Weights of a small sound classifier: waveform 16khz input, widths [384].
Rows from block 5 of a small sound classifier, named by matrix and row number. Each number is 128 + 32 x the weight over its row's rms, rounded and kept within 0 to 255. All counts start at 0. After the name is the row's rms in percent of the matrix's.
After each channel's rows are labels from the 100 clips, of 14976, where the channel reaches its highest value: "lies over" is the class under the peak; "responds to" is what is common among them. Only what is clearly more common there than usual is listed. The data: phrases spoken by 400 fixed synthetic voices. In brackets: how many of the 100.
# conv: pointwise conv (model.blocks.5.conv.weight, 384x384x1), inputs 192-383

conv.236 096 [102 135 137 112  91 127  79 109 180 120 121 130 110 132 131  69  93 125 150 165 132 111 128 144 220 100 148 165 125 112 119 178 133 146 126  95 169 107 139  75 123 145 157 120 135 145 169 148  87 129  66 162 110 173 135 103 101 130 151 120 111 139  99 142 158 101 186 120  76 120 112 111 108 126 119  89  98 160 144  81 114 133 119 127 175 140 145 161 134 115 136 132 110 116 135 153 140 120  93  74 145  69 162 173 113 102 149 133 121 172 143 216 134 128 126 151  91 206 130 216  91  96  37  83 130  83 181 113 101 147 118 149 138 155 158 122 104 140 144 198 140  90 155 108 107 115  85 129 142 148 134  69 146  87 173 128 157 164 110 130 129 164  85  68 105  92 158 116 150  97 187 143  85 146 136 122 117  92 118 202  96  97 145 140 108 104 128 142 149 199 115 166]
lies over: /ɔ/ (27)
responds to: high voice (84)

conv.349 102 [148  93 139 116  83 134 158 124 117 149 113 139 127 129  92  49 116 118 139 102 166 134 150  79 139  98 151 130 122  86 122 138 121 131  93 107 117 129 106 106 103 110 110  54 120 147 146 139 157 116 131 107  76 204 159  79 110  65 138 162 125 104 154  90 105  84 102 130  73  93  79  70 119 149 103 159  99  96 171 105 160 119 125 157 163 122 137 234 150 121  69 101 145  94 140 112 105 138  38 177 143 138 140 128 174 108  86  92  93 147  94 152 151 104 120  90  95 116 164  89 144 155 108 153 122 105  80 103 180 159  73 119 151 128 132  84 136 156 113  80 118 152 133 128 143  77 142 128  78 174 212 132 116 123 210 105 176  39 143 125  95 141  87 124 193 101 181 103 138 100 127 121 131 130 139 142  91  86 125 153 130 126 117 140 183  95 122 129 198 131 136 113]
lies over: /ɑ/ (26)
responds to: child-like voice (66)

conv.52 091 [104 189 161 107 178  86  55 146  91 112  98 137 130  49 162 163 155 147 110 139 108  82 164 137 182  80  52 130 106  66 144 130  75 133 135  85 121 108 118 128 131 126 158 155 107 170 130 175  96 141  98 104 137 115 154 128 102 143 171 156 118  88 159 153 144 115 124  95 107 116 115 151 177 123 129 156 153 156 129 166  93 164 103  93 155 141 108 161 129 165 129 152 159  63  68 135 144 146 148  81  92 108  93 126  95  98 105 150 116 119 197  64 147 102 126  95 137 125  84 111 122 131  88 160 100 125 157 131 140 136 143 128 128 133 163  84 179  70 143 140  87 127  63 158  88 133 144 179 111 119 172 184  84 123  99 109  71 160 121  67  93 106  23  99 176 115 114  84 132 100 111 121 105 114 173 109 225 138 128 127 111 195 106 156 112 102 131 108  64 113 104 180]
lies over: /ɑ/ (41)
responds to: child-like voice (91)

conv.227 102 [131 170 160 137 107 116 175 140 107  92 137 247 115 116 117 120 128 121 169 141  71 152 169 126 202 115 158 115 125 107 152 119 208 155 100 100 106 154 109 123 100 129 194  93 141 120 133 122 122 137  82 120 104 166  77  98 147 110 147 140 132 157 125 133 169 157 169 109 165  72 118 117 115  90  98 134 121 151  89 133  86  95 142 148 149 141 163 135 145 101  82 167 140 138 128  78 101 111 153 128 112 168  97 155  97  91 154 160 160 133 121  83  98 136  83  93 154 164 163 173 109 174 118 118 138 133 130  73  95 128 150  93 149 142 178  98 114 103 178 117 146 208 156 117  93  95 125 169 146 103  68 158 151 138 137 111 103 126  53 177  50 113  53  93  94 123 198 103 174 106 146 146  36  98 141 134  96  90 104 125 105 163 136 105 141 128 130 133 116 166 137 128]
lies over: /ɑ/ (40)
responds to: high voice (54)

conv.78 098 [ 95 192 171  74 173 139  74 105 102 132  87  61 138 162 188 134 131 152 167 100  84 103 112 129 140 153 154 146  36 145 187 158 188  98  95 124 145 107 120 122 100 149  24 118 120  96 150 118 155 124  94 100  97 106 130 138 133 119  81 137 142 122 190 177 105 148 187 167 202 128 117 143 152  97 122 130 117 151 111 155 236  86 140 125 154 144 113 115 113 188  76 102 153  68 134  94  62 138 184 113 129  94 103 117 141 127 125 158 105 177 168 100 156  71 129  80 118 127 157 210 128 138 124 123 124 114 118 123  93 107  84 124 111 127 126 170 140 108 102 119 141  93 146 137 164  89 142 176 135 151 172 131 117 155 114 117  73 169  93 116 118 101 166 130  97 159  70  73 105  97 108 149 139 118 143 128 146 122 142 150  87 133 173  68  98 145  97 145  95 136 119 171]
lies over: /ɔ/ (32)
responds to: child-like voice (62)

conv.284 096 [ 76  78 148 123 136 111 144 141 153 103 133 192 109 148  76 141 150  53 153 127 152 142 161 108 167  89 115  86  89 173 104 115 117 135 148 123 150 162  92 168 139 140  87 166 117 123 124 134 117 144 123 143  70 143 121 132  66  83 140  98 145 112  87 102 129  72 110 122 125 136  83 129  85 134 141 131 138  98 107 117 109 138 181 146 161 147 121 185 159 150  94 139 228 130 104  87  82  54 103 122  98 126 122  69 134  84 151  67 123 152  69 101  89 100 127 197 130 104 113 114  76 105  86 144 103 122  74 166 169 149 133 119  90 103 165  73 147 138 159 117  87 129 113 153 163  96 130  52 150 150 102  73 124  85  97 159  88 194 133 172 151 160 147 118 122 124 129 186  78 201 141 115 145 127  85 172 167 171  83 103  74 120 137 155 123  86  98 119  72 103 182 124]
lies over: /ɑ/ (25)
responds to: child-like voice (87)

conv.129 098 [114  78 130 140 177  68 132  83 147 124 158 104  93 145 156 149 144 156 165 112 138 124 122  99 112  92 146 110 151 220 142 103 160  93 110 159 103 123 115 144 113 123 174 194 111 105  80  69 138 143  43  70 137 108 145 158 106 118 116 190  97 106 153 182 145 121 121 130 106 145  94 126  92 151  67 179 167 123 123 157  88 106 102 123 132 107  78  94  69 131 105 138  98 145 106 155 112 124 140 166 141 125 110 152 129  83 105 132 167  71 138 110  93 103 106 134 114 179 161 169 115 149 124 106 126  76 154 111 141 147 141 142  83  93 113  88 124  74 153  95 127 100 126 131 144 105 100 185 144 118 215 111 105 109 130  85  64 194 137 115 131 145 143  90 119 139 105 195 102 149 147  85 105 156 165 137 141 126  82  99  91 154  97 157 107 157 148  98  81 129 117 148]
lies over: /ɔ/ (42)
responds to: child-like voice (78); /ɔ/ (58)

conv.71 098 [117 163 139 139 129 123 160 123  61 179  93 177 143 106  96 130 173 119 173 159 114 119 163 187  88  84 123 100 188 138 136 157 139  88  86 119  83 143 131  74 107 168 100 122 122 144 134 109  50 186 109 106 161 111 157 123  79 120  72 139 147 193 104 185 137 129  97 126 132 162 162 147 160  91 135 130 121 159 163 157 141 102 116 132 106  98 180 133 150 124  95 212 126  94 172 113 132  68 141  83 135 132 141 162 111 104 151 112 101 101  94  96 180 205 151 146 131  84 122 124 126 163  95 126 103  65 162 162 139  96 110 119 141  91 155 161 139 128 101 120 141  88 132 130 120  88 105 152 103 139 140 201 134 138 179 138 106 143 144  58 100 141  81 136 134 111 132 145 108 158 117 115 148 143 146 126 156  97  95 162 107 140 133 158 202 133 149 131 140 115 172 127]
lies over: /ɔ/ (27)
responds to: child-like voice (69)

conv.92 096 [106 123 109 151 120 130  98 162 150 177 128 112 136  95 130 130 112 129 107  95  73 152  95  76 158 103 119 146 124  61 111 135  95 157 118 153 129 164 143  98  71  95  99 133 155 144  75 164 147 130 101 115 109  97 141 129 147 139 163 152  98 205 176 154 100 151 150 107 122 147 120 149  97 127  40  99  82  71  92 124 186 108 178  95 116 117 183 194  71 129 131  85 106 156 127 108 122 145 161 212 128 150 114 140 129  95 152 101 133 141  73  81 153 120 157 165  72  63 169 159 122 163  93 162 129 197  65 145 181 159 155 128 125 159 143 129  82 118  69 153 150 157  79 144 105  92 112 198 136 107 167 167 153 125 149 103  39 155 161 109 125 116  95 123 131  57 177 103  95 162  78 115 111 112 124 133 109 106  96  96  80  91 145 148 130  78 171 190 109 131 124 138]
lies over: /ɑ/ (26)
responds to: child-like voice (79)

conv.294 110 [166 138  91 128 148 162 104  91 148 128 137  78  94 182 130  84 150  43 121 138  49 134 120 136 132 126  76 148 109 121 121 138 149 122  98  82 133 129 148 131 138  96  95  54 167 175 156 140  92 126 176  94  81  79 121 169 169 115 140 117 161 129 172 131 168  62 129 132  90 141 122 166 110 169 132 163  93 137 108 113 130 143 138 148 156 122 115 116 148 150  93  39 136 144 132 111  95 169 119 142 106  90 132  87 128 106 108  91  97 122 158 118 156 152 132  74  99 192 179 115  96 179  99 136  93 137 123 163 109 122 188 130 136  79  76 138 145 118 115 121 139 234 148 149 183 149 153 125  34 103 125 143 142  52 191 177 145  98 142  92 151 145 162 103  83 164 146 127 173 116 159  67  87 147 156 158 122 136 136 132  99  93 147 183 122 114 126 156 108  82 146 131]
lies over: /ɑ/ (26)
responds to: low voice (67); wide pitch range (55)

conv.315 097 [146  63 111 158 159 105 157 147  91 140 136 145 167 161 168 106 107 143 133 109 156 109 146 164 174 143  95 110 145 131  91  89 154 111 116 164  64 168 166 105 100 126 140  68  90 101 114 158 158  85 185 172 104 130 113 144  67 153 107 163 148 133 158 127 146 165 143 130 140 142 143 100 121 145 128 112 129 125  89 144 151 121 177 190 125 159 102 111 154 118 118  92 103 136 177 158 109 150 160 102 130 110 172  95  92 199 118 170 132 182 116 121 111 147  77 123  48 125 130  95 168  96 175  96 114 180  78 129 112 119 115 165  68 123 110 120  99  84 186  64 133 152 159 124 107 118 138 142  69  79 105 113 145 170 150 118  75  90  89  93  49 159  82  61 158 152 102  91  89 122  87  73 108 135 161 181  56 148  67 109 158 125 128 152  52 100 131 164 136 206 116 100]
lies over: /ɔ/ (28)
responds to: high voice (79)

conv.250 091 [160 121 158 165 130 100 124 155 178 161  90 139 124  95 110 152 119 161 162  88 125  80 144 111 137 146 116 128 105  89 119 108 119 182 158 138 143 155 107 129  40 179 165 134 139 137 128 144 159  86 155 145 102 158 103 164 168   0 213 145 102 149 104 164 138 110 136 147 120 140 121 112 127  81 110 120 109 118 106 130 103 143 164 137 143 126  69 156 129 141 130  63 159 200 115 175 108 129 114 178  90 127  63 108 117 112 145  88 101 171 113 135 112 102 133 184 117 168 109 109 129 154  88 118 118 175 129 114  80 138 144 161  90 109 136 142 169 106 141 169 155 154 148 112  87 140 116 115 122 110 144 115 125 144  31 130 190 112 170 162 118 139  31 147 127 135 156  98  74 191 113  91 136 198 208 149 128  87  52 150 149 107 109  83 184 127  67 104  78  78 134 125]
lies over: /ɑ/ (33)
responds to: child-like voice (56)

conv.362 106 [166 158 137 134 175 127 104  83  99  83 102 134  87  77  79  95  48 195 107  73 144 159 168 135  98 137 125 160  97 141 192 112 102 140  69 127 112  82  68  78 179 141 113 213 146 106 109  83 103  88 170 108  91 139 147 147 146  98 162 115 127 114 137  72 148 152 162 106  95  96 161  61 174 121 116 157 155 148 157 135 110  80 172  88 132 143 111 117 123 116 134  87 148 136  87 112  59 142  65 140 116 103 100 105 107 127  79 147 139 134 138 107 186  85 136  86 157 151  53 132 163 101 160 143 127 134 123 117  88 125 140 103 126 137 144  87 131 112 131 185 127 149 100 115  76 173 116  94  97  75 159 127 123 159 155  73 134  78 169  72  75 109 116 117 106 181 135  99 153 116  88  98 150 169 145  98  78 115 145 164 116 108 132 129  99 137  96 121 115 124 165 103]
lies over: /ɝ/ (28)
responds to: low voice (74); thin (high-pass) (44)

conv.135 098 [116 155  91 144 147 187 124  97  91 164 184 161 186 118 111 119 108 139 139  81 136 177 135 104 110 189 160 214 151 148  90 154 218 126 117 155 151 100 118 104 190 142  94 103 164 103 115 164 182 133 129 204 125 143  80 174 102 132  86 140  83 100 119 137 182 125 112 105 114 174  46 133 197 157  99 104 209 146 146 128  78 133  53 155 153 122 148 197 149 119 133 121 125 129 135 186 136  86 146 101 147 169  75  88 123 105 107 100 123 150 150 160 104 177 147 125 150  71  62 126  76 151 151 151 206 153 102 100 143  99 199  83 125 137 158 133 134 128  83 136  91 107  97  71  80 161 113 103 135 137 135 108 137 130 116 113 143 159 125  74 132 133  99 130 137  94  96  97  91 126 174 133 109 136 104 136 143 142 186 138 159 145 127 153 103  54 176 159 113 144  91 123]
lies over: /ɝ/ (27)
responds to: high voice (62)